Weights of a small contrastive image-text model: 6.0 epochs.
Rows from block 3 of the text encoder of a small contrastive image-text model, named by matrix and row number. Rows with one number belong to one neuron. Each number is 128 + 24 x the weight over its row's rms, rounded and kept within 0 to 255. All counts start at 0.
After each neuron's rows are labels from the 100 texts, of 14976, where the neuron reaches its highest value: "tokens" is the input token at the peak. Only what is clearly more common there than usual is listed. The data: made-up ball-and-stick molecule models. In brackets: how many of the 100.
# fc1: MLP up (text_encoder.blocks.3.mlp.fc1.weight, 1280x320), inputs 214-319
# fc2: MLP down (text_encoder.blocks.3.mlp.fc2.weight, 320x1280, transposed), outputs 214-319

fc1.470 [108 118 105 122 129 123 127 134 165 112 108 104 126 119 128  97 151 126 173 100 115 117 114 156  87 142  70  92  82 175 116 139 132 118 118 164 154 137 115  91  87 144 125 126 138 147 102 119 125 156 138  89 132 138 101 132  90 111 118 201 141  97 136 105 132 150 120 123 167 165 129 138 121 131 149  90 144 123 154 120 146 120 165 113 149 140 172 152 109 109 115 155 163 122  97 170 105 126  96 172 150 149 160 176 126 117]
fc2.470 [134 124 100 114 143 144 109 129  87 176 107 151 120 130 143 163 114 173  83 126 105 156 125 133 162 118 160 128 161 116 143 129 111 125 127 141 127 140 142 148 137  92 112 124 118 111  87 131 132  87  97 167 128 110 126  95 128 145 173 129 132 145 161 134 140 114 109 117 110 135 164 151 112 143 138 155 116 103 137 133 100 121 105 107 117 100 117 164 146 129 135 121 131 162 107 111 148 154 117  89  89  94 130 115 118 152]
tokens: "blue" (51); "," (49)

fc1.479 [111 135 154 153 158 125 126 119 135 103 153 116 108 133 138 159 141 105 118 134 150 121 156 153 170 142 126 144 117  81 121 109 137  92 140 131  75  95 101 146 152 175 131 157 122 112 136 157 103 159 124 146 111  97 191 139 105 127 100 113 133 156 103 103 131 132 107 104 162 121 114 144 130 100 130 136 124  98  79 144 144 102 108 160 126 168 127 102 133 122  74 137  74 155 120 121 134 146  75  98 126 144 145 126 156 139]
fc2.479 [140 130 111 134 141 122 123 151 116 148 111 168 143 100 147 128 137 158 149 124 117 147  84 135 105 116 132 139 135 140 144 142 113 143 145 110  89 118 137 128 128  89 136 120 119 149 148 133 140 123 127 130 125  99  74 169 165 111 146 143  75  95 153 137 133 123 131 166 130 109 158 116 118 113  91 178  74 189 130 114 124 159 101 119 147 104 113 180  91 175 141 124 150  90 103 136 100 131 110  98  84 136 101 138 118 175]
tokens: "yellow" (100)

fc1.363 [146  83 119 181 123  90 121 129 179 132 105 126 119 141 107 138 113 162 154 111 149  80 118 115 138 117  89 105 127 137 162 150  95 126 160 143 100  97 117 140 150 123  99 146 143 127 155 100 170 141 102  98 140 100 181 116 116  72  88 158 127 120 133 151 158 123 108 132 101 127 181 112 136 162 150  94 158  96 164 114 175 126 152 109 141 173 141 102 130 110 128  94 131 147  90 124 130 104  90 167 144 138 121 171 117 156]
fc2.363 [ 92 148 136 129 118 149 124  99 109 123 133 140 106 136 105 155 100  94  83 101  90 140 114 132 138 131 123 162 123  98 119 117 175 109 159 171 145 127 135 119 121 155 130 133 106 125  92 160 149 149 111 179 132 146  75 111 111 193 110 117 142 141 155 125 120 135 134 131 134 126  52 104 147 122 169 161 124 136 110 161 122 131 126  97  76 132  95 136  87 114 135 177 114 176 171 138 137 106 137 125 107 155 147 119 120 142]
tokens: "grey" (34)

fc1.678 [ 94 149 140 127 122 134 149 138 169 125 108  97 135 147 139 133 143  81 106 127 143 108 124 140 129  96 167 138 119 151 104 159 147 135 117 173 109 125 141 108 162 166 116 153 105 109  85 147 158 141 123 142 120 113 107 121 151 125 146 157 161 153 152 163 147 103 143 126 126 103 132 159  85 128 139 159 137 135 168  96 139 159 108  98  87 119 136 147 114 147 127 118 145  93 150  88 155 116  91 107 134 145  87 111 136 154]
fc2.678 [128  93 151  82 111 153 144 164 111 180 133 181 107 164 115 164 148 172 136 128 118 136  84 153 116 104 115 104 108 161 146 158 140  88 149 147 139  84 108 124  99 108 137 143 116 147 132 106 177  96 183 136 141 110 145 140  95 121 110 132 125  77 125 146 171 148 113 127 151 183 132 128 120 137 135 120 113 100  63 138 125 156 136 165 174 148 129 104 125 137  78 128 114 157 134 148 138 156 104  93  76 122 109 166 165 142]
tokens: "grey" (99)

fc1.196 [180 102  92 104 142  86 125 171 166  52 170  64 100 108  72 144 138 137 104 155 118 105 107 104 144 126 124 172 117 130 137 131 117 146 154 131 139 137 118 190 100  84 118 119 100 132 130 136 112  84 139 113 102 139 128 125 165 143 126 110 100 158 156 127  89 128 115 146  94 163 117 133 100  90  81 173 110  65 167 126 157 130 137 122 136 147 132 154  93 106 115 153 155 102 159 169 137 135 140 143 170 144 115 139 139 134]
fc2.196 [154 133 112 117  93 124 108  93 118 141 173 144 108 155 147 142 119 138 150  77 126 152 136 134 116 147 116 113 129 133  97  93 131 147 121 127 130 126 126 108 145 151 115 142 130  92 166  95 128 200 148 168 134 165 135 141 146 112 139 113 135 131 129 147 155 132 151 120 112  92 130 106 166 136 137  85 142 156 143 125 142  80 134 145 154 125 125 178 153 113 156 111 134 119 124 116 126 148  86 125 113 127 161 179 117 119]
tokens: "green" (100)

fc1.299 [128 148  97 114  86 151  78 128 152 100 101 106 110 100  96 153 162 114 145 123 129 115 146 139 140 116 153 156 119  88 129 138 131  87  88 125 151 116 133 119 105 133 146 127 122 124 136 102 127 156 124  68 121 140 139 116  90 154 176 116 133 134 143 143 150 104 126 142 121 124 108 129 102 131 121 117 159 163 106 111 148 119 123 143 129 170 161 131 110 185 112 171 159 106  98 118 143 129 117 126 153 137 101 103 157 146]
fc2.299 [132 118  88 150 123  88  89 141 138 146 106 144 113 151 122 150 135 171  84 104 156 118 114 195  96 135  86 133 124 130 142  74 111 112 163 138 144 124 157 161 135 155 158 126  94 167 134 143 134 121 172 126 168 152  96 108  92  94 125 102 153 141 144  94 108 133 107 107 140 134 192 120 143 114 115 126 125 113 151 132 149 151 134 115 116 123 120 129 133  78 135 170 142 133 142 143 158 164 112 153 142 134 138 129 124 166]
tokens: "grey" (14); "on" (8)

fc1.683 [162 155 121 115 135 140  74 166 114 108 127 129 159 121 116 121 111 150 125 122 130 146 152 145  91 142 138 125 156 119 125  75 126 145 110 139 136  95 182  76 143 118 107 126 106 126 143 127 173 188  92 158  99 132  91  94 134 144 126 141 147 105 151  99  92 112 130 129 131 158  88 164  94 155 120 126  98 100 136 121 168 125 103 147 144 105 105 107 126 141 176  88 149 133 124 127 156 126 153 111 144 145 146 115 106 137]
fc2.683 [119 163 168 121  94 152 179 112 116 142  96 129 116 118 155 132 156 116 112 130 124 151 140 141 155 120  87  87 120 133 150  89 122 121 101 144 112 174 123 165 111 127 116 125 147 133 122 136 137  91 139 128 144 138 114 165 124 145 155  98 100 147 113  89 130 137 116 115 149 143 155 117 148 104 150 117 130 165 114 136 160 152 133 134 165 163 149 144 116 170 129 135 109 112 116  99 108 162 139 141 143 153 109  69 150 107]
tokens: "yellow" (98)

fc1.612 [111 128 135  99 125 110  88 130 112 126 127  91 162 104  99 148 125 109 141 114 140  79 167 148  63 169 127 101 106  92 117 134 126 139  92 100  79 151 106 135 133 129 131 154 163 135 155 141 121 144 153 119 100 103 111 129 171 134 136 103 151 133 102 108 139 116  83 138 114 183 133 138 149 109 116 147 100 110 127 120 154  80 135  93 114 124 149 170 118 134 159  91 107 174 124 119  78 119 144 163 135 154 130 115 122 144]
fc2.612 [104 156 144  94 138 112 147 158 121 173 129 139 105 154 117 106 120 125 135 135 136 129 122 152 165 110 129 139 158 155 120 128 131 116  78 121  36  72  70 112 129 155 138  81 118 113 144 166 117 112 149 146 115 155 136 157 108 111  89 141 115 136 165 121 136 156 141 141 117 125 113 174  89 140 122 186  94 104 114  88 152 172 130 160 153 126 150 131 116 149 125 165 136  55 170 111 130 136  95  71 123 117  88  92  93 107]
tokens: "orange" (68); "yellow" (22)

fc1.145 [125 142 125 118 148  83  91 114 167 179 139 123  98 161 135 129 125 141 145 101 133 140 127 152  99 166 148 106 147 142 100 112  86 125 112 111 110 109 188  83 155 127  98 102  77  93 123  97 125 104 171  95 139 126 169 116 133 144 155 125 132 128 147 117 120 120 136 122 128 122 145 115 125 151 154 140 100 143 187 108 143 120 118 121 121 134 148 106 133 135 140 106 116 132 169 134 132 103  99 156 144 112 114 131  91  83]
fc2.145 [126 153 121 154 150 134  97 152 118 104 125 112 136 142 149 103 125 169 126 106 123 133  89 136 130  85 140 177 129  92 142 127 124 111 112 148 162 101 122 133 150 103 109 147 169 130 141 128  80 148  94 177 125 161 135 127 132  90  75 128 132 139 194 124  96 155 119 134 138 147 119 107 109 143 125 133 111 141 131 146  92 175 133 121  92 146 135 178 149  62 123 130 158  66 182 106 127 110 164 130 103 164 145 117 104 149]
tokens: "green" (100)

fc1.76 [181 135 171 119 114 101 153 112 169 105  80 147 119 138 103 104 139  78 171 155 118 132 134 106 188 137 134 138 117 116 112 117  93 109 143 127 121  88 129 128 121 148 142 109 135 123 110 145 135 153 122 101  82 154 168 129 144 122  98 103 131 139 165  95 101 133 181 145 119 133 117 131  76  66 122 148 123 146 132 149 103 153 139 122 167 135 146 103 111 119 128 173 110 156 124 133 121 143 113 102 102 109 128 112 129 142]
fc2.76 [147 105 118 112 139 121 101  89  99 117 104  68 122 120 105 114 151 120 125 109 166 146 104 104 113 138 133 127  78 130 152  74 106 119 118 136 115 130 155 166 113 128 116 120 131 140 196 119 156 138 124 143 130 117 123 117 111 134 108 141 105 117 157 160 130 141 112 109 118 102 137 151 157 172 137 163 116 109 134  79 154 160 130 149 136 159  81 172 149 107 120 112 108 130 130 119 136  82 140 107 153 139 127 141 129 134]
tokens: "yellow" (100)

fc1.138 [147 151 140 109 113 141 103 152 178 132 127 109 125 163 101 121 112  80 164 146 142 145 136 128 149 109 124 110 115 139 121 123 135 119 122 140 120 142 140 128  73 129 138 167 137 144 141 133 135 100 117  76  63  79 128 122 116 125 169 145 123 131 135 102 112 118 144 202 147  83 101 168 140 137 107 138 158  74 117 128 129 122 139 125  96 131 119 130 129 101 116 155 113 139 155 146 117 141 127 124 122 145  94 125 112 159]
fc2.138 [119 129 106  90 102 153 169 101 109 157 171 122 151 114 147 111 139 149 121 183 128 134 143 121 148 102 125 101 132 152 169 116 153 132 160 138  99 106  97 156  79 131 160 153 153  86 154 125 116 118 122 156 138 122 110 187 144 123 128 124 126 118 126 118 147  87 140 129 135 192 163 138 156 143 125  99 101  90 133 145  99 118 126 137 164 147 115 117 148 153 156 122 111 159 128 124 116 131 135 121  96 117 114 151 140 134]
tokens: "nine" (56); "on" (41)

fc1.465 [157 124 123 114 124 119 164 121 145 122 109 121 103 175 114  74 144 119 130 128 131 132 117 126 194  85 155 115 123 113 126 103 133 125 164 142  88 147 102 101 117 145 125 118  92 154 123 103 150 132 102 141 155  99  97 109 134 132 136 106 151 122 113 129 123 123 164  99 102 109 130 129 154 104 142 161 140 159 122 117 167 140 117 117 165 111 133 119 149 103 109 122 141 127 133 111 199  87 122 113 123 136 123 154  89 122]
fc2.465 [118  81 105 160 114 132 126 125 139 131 154 161 146 115 140 119 149 122 151 130 119 132 127 139  96 172 162 152 103 194 134 155 140 125 121 104 144 142  63 182 112 102  72 126 122 102 140 167  84 123  90 110 107 140 116 151  86  93 156 159 113 177 150 163 110 166 111 148 127 127 167 143 152 110 125 115  92 133 123 125  95 128 150 134 100 124 133 112 111 133 117 144 160 152 125 121  84 158  87 136 111 127 157 138 152 129]
tokens: "space" (70); "and" (18); "on" (12)

fc1.337 [175  99 115 125 156 100 118 125 118 119  90 149  78 161 146 121  93 103 176 161 116 100 124 161 124 140 133 136 141 134 110 144 117  71 120 160 124 110 129  87 119 126  84 132  85 126 115 141 140  78 106 115 133 110 103 136 139 115 113 106 164 188 129 146 174 102 101 121 163 153 118 170 118 131  62 118 101 105 131 151 148 123  94 115 132 130 192  94 134 149 140 139 110 113 150 114  72 177 113 157 115 110 133 111 113 131]
fc2.337 [140  86 108  85 157 158  81 114 161 146 139 162  93 118 150 103 155 145 130 123 148  90  99 129 117  85 121 102 131 187 109 145 140 120 128 107 118 166 133 147 115 104 135 164 166 140 110 169 159 185 117 141 106 138 111 105 160 132 162 140 132 137 108 132  86 134 129 151 119 140 134 141 159 135 126 124 158 127 139 142 125  92 119 125 128 111 142  81 157 128 139 151 123 148 115 138 159 125 126 146 122 120 122  91 138 136]
tokens: "space" (36); "red" (21); "and" (20); "blue" (12)

fc1.324 [124 131 107 120 103 135  89 112 133  93  61 101  88 126 151 116 131 104 136 121 149 114 116 148 107 121 157 100 172 139 123 119 141 112 100 195 108 146 149 159 136 113 145 167 121 111  93 144 128 107 167 138 141 139 138 124  95 109 108 153 161 130 156  90 133 148 146 140 150 125 154 130 158 153 112  60 138 121 116 124 129 129  93 122 112 137 136 102 136 155 112 112 118 125 117 112  77 119 104 117 160  83 139 111 119 125]
fc2.324 [147 173 143 104 151 112 154 160 150 154 113 140 135 126 152 163 112 154 129 111 178 107 157 131 137 120  97 111 143 160 110 126 128 122 134 109 120  95 120  88 132 114 107 127 112 153 148 121 100 161 131 125 116 168 132 176 153 143 113 105 100 125 150  80 128 138 167 108 149 136 114  96  54 107 117 171  83 113 134 143 147 131 108 129 116 174 163 158 128 148 174 112 126 104 154 151 153 135 152 142  79 125 126  98 131 152]
tokens: "space" (33); "orange" (23); "grey" (22)

fc1.334 [149 118 132 120 107 105 139 113 152 108 120 102 171 138 106 113 105 124 150 121 123  99 131 174 115 147 137 102 140  99 132 166 141 148 132  85 144 125 163 132 141 149 112 164 127 125 119  89 122 144 128 147 142 138  99 163 146 116  97 175  95 122 139 106 133  97 149  93 143 152 133 151 172 155 136 121 111 142 109 127  83 133 124 141 113 151  91 148 104  95 124 121  90 122 162 118 119 128 114 143 176 146 198 141 123 133]
fc2.334 [144 130 100 130 153 145 161 105 130  95 175 134  88 108 162 174 111  91 119 144 143 153 131 110 170 136 123  98 149 131 110 131 148 144 118 142 124 178 148 100 143 126  70 154 125 163 152 152 161 113 150 117 105 161 167 132 134 116 137 147 162 129  74 139 129 123 136 144  88 119 105 126 112 165 114 104 115 125 106 111 106 107 133 141 111 123 181 117 142 148 153 144 156 136 124  92 111  93 108 116 149 141 124  78 111  77]
tokens: "orange" (81)

fc1.129 [128 112  85 126 146  95 134 108 142 115 135 126 116 180  74 152 145 110 125 144 138 146 188 192  79 160 115 129 107 121 141 156 184 117 136 137 119 131 109 140 114 121  85 109 116 141 104 114 134 134 139 155 149 154 106  84 100 130 119 128 118 109 125 139 135 115 147 122  96 106 127  89  70 146 104 157 126 118 100 124 140 194 113 143 137 114 100  95 105 124 118 122 147 113 113 127 117 128 159 144 124 121  96 110 143 118]
fc2.129 [156 133 141 144 133 127 112 150 133 173 128 115 141 116 175 127 122  80 173  96 109 142 139  60 138 147 161 127 176 139 113 140 143 119 137 133 145 106 124 145 158 128 105 150 115 125 129  75 133  78 121 105 134 170 110 166 158 133 113 126 121 146 109 101 117 158 140 108 168 137 134 128 148 139 110 109 116 118 160 156 112  92 151 139 108 137  76 143 138 124 141 126 138 116 121 107 116 127 113 136 120  96 167 116 139 149]
tokens: "yellow" (88)

fc1.384 [120 125 153 118 122 122 129 146 136 108 171 106 140 105  78 170 129  99 170 120 126 167 153 123 118  88 112 168 166  99 117 136 143 164 110 123 173 167 151 115 125  76  99 113  68 129 119 106 132 140 125 120  83 154 155 133 158 144 138 144 101  90 128 107  89 116 169 113 129 151 153 135 142 146 161 122 112  91 174 126  87 116 123 132  98 137 104 117 114 138 104  91 148 170 123 158 103 121 117 146 121 162  96 118 125 125]
fc2.384 [127 131 108 136 130 170 176 146 130 139 121 132  64 150 151 126  83 140 136 140 149 140 130 138 118 145 148 129 132 126 138 124 141  98  72 143 126 144 110 147 176 175 125  88 174 103  89 133 174 108 176 129 104  95  97 121 140  77 103 146 159 166 141 109 160 129 104 124 134 101 145 116 131 102 130 104 131 167 103 148 124 157 170  79 131 119 149 150 110 123 148 120 129 139 127  81 159 127 147 124 121 126 155 117  92 122]
tokens: "orange" (68); "blue" (18)

fc1.729 [ 96 175 121 180 143  93 108 114  82 152 134 142 124 171 131 132 105 180 139  93 117 112 167 145 117 106  98 111  92 137 127 106 131 133 123 139 147 131  90 137 104 119 131 163 136 142 184 148  95 171 142 126 137  98 137  88 172 102 132 117  95 110 145 157 127 152 101 125 148 127 143 108 108 190 169 132  82 136 108 141 150 116 155 153 144 121 126 159  92 131 129 129 165  76  73 103 148 158 106 173 150 117 108 128 153 105]
fc2.729 [166 152 140 118 101 157  92 108 159 164 140 131 144 135 119 117 170 123 113 175 120 172 147 129  99 128 164 135 203  84 133 145 103 102 136 114 155  94 184 122 156 110 134 131 147 121  90 136 128 124 147 174 114 116 125 163 106 125 175 107 173 124 103  77 133  96 188  95 154 147 119 105 120 117 140 147 125 106 149 138 143 122 139 102 130  93 130 143 144 148 158 135  76 159 176 124 125 160 122 110 136 136 147 111 113  79]
tokens: "yellow" (18); "in" (14)

fc1.727 [130 107 181 169 157 145 138 181 115 137  97 133 144 155  81 115  86 143 174 142  88 137 119 119 111 111 104 107 133 186 157 162 150  98  80 141 151  92 148  93 146 146 132 129 103 137 134 114 163 151 104  83 138 115 131 141 157  73 158 114 143 185 118 156 139 104 113 166 139 109 160  83 115 161 135 140 116 120 145 149 140 149 174 173 106 137  98  94 129  98  71 146 142 108 116 138 144 124 137  87 121 120 116 119 126 131]
fc2.727 [138 109 111 114  82 132 111 126 163 127 131 188 127 151 209 124 104 128 122  98 128 120 147 140 137 120 130 160 165 152 110 131 133  88 140 122  93 132 138 109 120 107 119 155 117 148  69 130 105 118  81 108 114 116 121 157 112 122 133 101 106 136 103 114 119 141  97 132  99 147 105 167 136  83 110  91 159 111 148 151 134  34  96  93 150 133 132  98 182 172 141 155 130 168 132 127 157 138 121 124 113  94 107 153 150 126]
tokens: "orange" (86)

fc1.504 [158 136  65 128 153 102  73 157 133  98 168 155 124 191 132 123 172 150 131 115 147 122 176 135 105 146 164 139 148  94 120 148  97 126 150 142 117 119 148 114 138 101 117 111 169 174 158 135 176 135 129 147 115 154 119 159 161 138 133 144 113 131 118 100 117  93 116 105 154 137  92 120 130 127 135 161 104 131 129 105 139 114 105 123 117 137 105  99 144 180 156 127 147 160  99 138 151 127 104 164 133 121 128 131  96 158]
fc2.504 [ 84 130 165 121 105 127 154 121 156 159 105 119 122 116 168 123 117 156 153 142 171 117 133 158 122 119 122 106 119  97 131 105 192 125 118 137  90 129 113 147 118 180 104  92 103 123 125 121  93 142 134 123 129 119 154 129 108 117 153 121 117 131 150  81 146  94 125 139 122 158 118 160 120 141 142 143 134 172 109 122 124 165 130 108 188 119 175 121 124 146 142 150 133 139 109 122  94 115 163 135 171 130 145 100 144  86]
tokens: "orange" (56); "balls" (33)

fc1.372 [151 115 139 143 134 163 101 154 158 123 153 145 140 139 117 114 136 118 140  94 112 129 163 136 115 142 130 121 114 139 134 123 125 101 102 116 120 153 154 115 149 135 132  93 152 125  81 119 128 142 115 146  96 142 102 134 133 165 153 135 117 105 100 136  75 113 139 143 152 112 150 163 131 148  90 146 117 164 153 137 134 143 114  77 118  96 131 166 131  92 112  86 128 139 137 147 163 152 179  92  62 123 119  98 114 113]
fc2.372 [156 123  96 128 112 148 131 103  98 180  98 135 146 117 127 141  58 143 183 125 164 142 110 159 126 116 146 123 176 120 101 105 111  84 144 147 125 103 111 143 144 112 117 144  78 114 146 124 116  97 132  91 131 148 175  94 111 119 133 119 121 147 132 142 144 131 153 129 130 185 104  87 143 130 121 104 142  71  82 131 119 132  80 143 117 171 112 136 135 140 116 148 104 112 161 142 129  98 116 121 123 128 167 170 135  91]
tokens: "space" (99)

fc1.24 [156 104 156 135 121 135 135 114 128 115 128 114 154 114 124 105 106  93 117 102 152  97 116 134 170 136 104 161 132 136 142 114 126 110 178 123 109 110 100 146 102 116 125 149 105 170 149 161 179  96  98 140  54 113 109 177  95 127 123 156 130 151 157 113 133  85 158 156 142 140 149 124 110  95 137 127 138 127 146 125 114 142 138 134  77 155 140 132 141 116 163 108 144 103 156 101 142 143 137 119 128 131 124 157  82 121]
fc2.24 [155 141  88 138 105 137 139 126 127 145 157 114  99 134 146  99 152 107  86 171 140 117 139 143 154 132 116 131 118 171 144 129 173 130 177 108 109 115 108 120  85 103 144 110  77 111 131 150 104 150 145 164 132 129  90 122 133 139 144  95 129 113 141 116 133 148 119 137 118 147 156 136 125 161 109  95 140 124 109 140 133 119 130 133 173 142 147 116 130 136 140 186  86 154 113 149 146 139 103 156 152 124 106 171 120 134]
tokens: "nine" (100)

fc1.398 [108 128 135 130 127 160 119 142 145 110 113 174 124 160 136 122 111 134 136 105 110 113 115 155  99  96 108 103  87 109 154 142 127 124 151 144 128 116 178 115 110 162 109 142 116 117 130 163  86 164 139 117 109 166 151 170 114 117 102 115 108 171 164 141 146 116 145 131 135 161 143 117 116 127 112 112  82 125 171 124 154  87 126 141 152 134 100 110 100 193 183  93 136  80 163 109 118 123 117  93 128 126 148 124 133 133]
fc2.398 [ 97  91 144 144 168  95 130 106 151 116 116 132 118 136 106 101 133 113 125 110 151 115 127 160 110 142 144 163 151  99 137  75 105 146 149 120 166 126 134 137 148 116 146 110 130 139 179 103 142 138 117 136 174 125 111 110 116 140 137 191 138  95 142 106 108 121 143  90 138 126 117 123 133 114 118 110 150 130 110 139 132 135 138  99 127 139  92  92 165 143  96 125 103 156 120 122 113 105 122 104 139  97 146 105 144 193]
tokens: "orange" (100)

fc1.514 [120 121 128 160 120 152 139 163 114 141 138 140 125 120 139 107 111 116 141 152 136 136 149 102 197 149 168 129  96 178 176 118 156 134 142  86 133 185  93 118  95 139 109 173 116  88 168  95  93 102 127 116 150 100 148 115 160 139 165 124 136 136 148  77 124 139 140 175 137  97 112 115 114 140 113 112  98 137 123 115 126 120 104 148 165 110 100 130 134 119 150 131 124 149 160 148 181  97 146 120 109  70 152 132 119 101]
fc2.514 [ 91 147 142 104 116 140 158 144 118 156 117 170 139 171 116 137 107 172 115 147 143 120 108 130  82 124  97 105 142 126  91 107 150 101 117 146 127 114 121 148 118 157 140  96 125 118 108 120 144 167 123 107 116 129  79 128 185 140 173 154 154 104 163 108 131  95 123  79 139 156 121  84 157 117 138 138 146 111 150 141 102  96 136 152 102 130 117 150 166 162 115 115 122 106 106 142  88 137 125 158 127 121  86 129 137 151]
tokens: "grey" (91)

fc1.627 [121 130 115 120 131 151 147 182 105 163  96 105  94 114 154 177 100 118 130 171 121 109 122 122 112 148 132 131 131 142 126 160 116  75 127 116 104 148 182 158 114 102 125 142 105 166 112 100 113 118 121 137 104 145 109 141 111 147 141 161 146 109  96 106 139 154  98 124 131 115 116 107 127 124 120  98 126 164 108 130 112 143 157 130  77 118 114 112 148 150 109 182 128 135 144 112 140 133 105 129  86 100 109  96 100 111]
fc2.627 [158 129 155 112 145  96 128 166 141 113 138 147 127 140  80 134 101 140  93 104 101  98 115 153 128 138 110 124 120 102 152 156 122 140 104 131 127  72  79 149 153 121  96  85 131 143 126 152 173 143 159  88 176 158 129 111 133 148 108 136 103 127 158 135 146 108 117 113 135 159 209 162 113 117 131 121 125  89 160 129 175 137 126 114 140 136 136 124 102 127 148 107 144 138 132 120  81 144 124 148 137 129 125 101 136 172]
tokens: "blue" (41); "balls" (38)

fc1.272 [148 172 146 142 133 135 141 145 132 108 125 127 160 136 135 170 170  86 186 105 151  89 192 156 138 121 150 129  98 148 145 135 118 134  96 123 141 136 117 101 134 120 104 144  84 142 115 110 121  70 130 119 139 131  75 128 153 134 135 147 137 124 138 110 145 164 108  91 133 118 156 119 148 112 112 154 117 109 117 139 149 118 126  44 112 140 124 151 111 127 125 142 135 172 131 102 148 124 111 134 135  95 100 117 120 161]
fc2.272 [163 143 133 110 101 117 124 145  84 118 100 118 138 117 165 109 135 126 175 146 106  99 139  94 103 151 178 154 134 171  99 203 112 126 107 120 129 118 158 136 146 106 105 122 119 162 104  97 149  81 154 134 167 153  92 127 154 119 114 148 115 126 153 147  83 153 128 122 140 102  94  96 164 118 122 161 101 137 104 139 109 120 173 123 114 134  63 125 170 117 124  79 144 111 117 124 140 111 109 148 153 120 150 117 119 111]
tokens: "yellow" (100)

fc1.379 [128 116  92 112 170 172 102 174  98 129 109 159 124 128 162 118 129 138 165 159 135 151 110 131 140  87 122 149 128 149 129 109 153  76 128 100 110 132 164 127 132 128 141 134 110 148 129 147 187 102  96 112 136 122 103  78 119  88 130 113 149 124 147 108 144 137 141 119 121 109  94 151 103 121 108 144  97 124 132 149 152 133 138 143  89  83 142 117 134  96 122 125 131 145 141 119 120 154 149  79  96  96 141 100 156  98]
fc2.379 [147 145 114 124 124 136 105 110 162  94 118 116 102 119 101 138 140 156 104 107 151  95 116 150 126 151 137 102 135 113 151 135 132 122 117 145 141  97 139 109 111 153 135 145 138 151 107 141 129 122 196 143  99 165 137 174 117 146 149 163 158 142  80 150 147 168  96 108 115 147 160  90 167 134  93 125 151  79 152 121 117 141  53 129 138 144 167 148 131  93  93 174 130 139 153 130 173 128 137 131 181 108 124 134 129 156]
tokens: "space" (45); "," (44)

fc1.754 [157 121 119 141 141 141 138 146 183 103 160 102 104 113 142  80 118 129  87 135  98 155 121 146 116 122 119 142 125 114 102  79 136 112 154 125 139  98 140 132 120 145 147 100 144 153 169 112 135 136 141 160 134 145 124 113 125 162 171 136  92 129 152 111  87 138 101 147 144 161 123 116 128 142 125 130 123  95 118 148 117 132 123 105 171 147 147 148 155  94 159 131  97 135 142 117  90 105  93 133 117 165 198 147 151 117]
fc2.754 [107 153 147 143 105 131 160 125 163 101 124 111 129 139  93 176 114 130 139 137 159 169 158 158 126 117 117 117  90 104 124 127 124 114 129 100 155 129  98 119 117 159 109 163 117 123 187 119 165 165 155  94 101 104 119  84 136 136 100 139 131 132 103 115 127 165 163 128  88 129  79 115 138 147 130 161 144 165 185 127 159  96 100 171 111 121 110  83 118 190 132 103 148 121 130 122 116 147 159 121 152 105 116 138 127 130]
tokens: "green" (100)

fc1.446 [140 156 139 113 110 124 134 143 143 103 121 124  93 134 202 159 107 166 161 105 167 150 102 101  82 104 146 103  93 181 132 112 184  91 137 172 139 116 112 124 116 135 127 169 148  89 140 165 134  97 133 133  74 150 134 149 122 141 178 148 135 156  90 165 131 124 119 176 156 118 129 134 137 102 133 102 113 119 131 162 130 169 101 153 109 118 126 124 131 112 110 170 149 118 117 115 141 120 103  98 139  70 101 118 100 157]
fc2.446 [154 126 100 143 120 126 138 135  76 139 147 139 168 112  94 143 122 136 102 136 108 127 129 141 152 150 172 146 124 144 102 184 141 119 152  98 138 117 115 151 108 156 106 138 117 131 111 129 118 170 111  90 164 147 120 153 120 137 114 135 121 113 100 117 132 111  89 101 148 159 126 128 143 144 138 115 111 130 119 118 103  83 142  91 127 168 117 148 149 136 110 134 145 155 107 151 124  88 125 174 156 185 139 131 114 109]
tokens: "nine" (98)

fc1.730 [128 141 101 169  65 118 108 138 151 127  93 159 111 168 155 174 141 172 139 112 123  78 113 163 145 144 105 111 144  85 139 162 123 161  84 148 132 145 100 121  73  97 146 154 125 113  97 133 136  96 158 128 142 178 129 149 148 148 157  96 122  85 119 130 127 128 122 152 115  93 155 161  85 151  98 128 103  83 120 119 152 117  94  88 128 161 131 139 113 121 121 125 141 154 127 117  87 133 151 156  98 146 109 130 125 144]
fc2.730 [141 126 102 121 118 120 117 154 123  97 137 153 128 124 119 143  92  88 148 159 146 121 149 122 125 133 135 112 123 168 116  67 137 148 147 118 114 108 146 148 146 169 169 119 168 159 160 104 106 155 112 154 133 134 130 167 142 114 126 152 139 139 141 130 109 115 142 182 135 182  71  97 135 130 134  85 155 183 107 112 120 135 152 163 106 135 161 104 113 154 104 106  92 119  64  80 149 154 101 120 103  73 124 108 129 132]
tokens: "yellow" (97)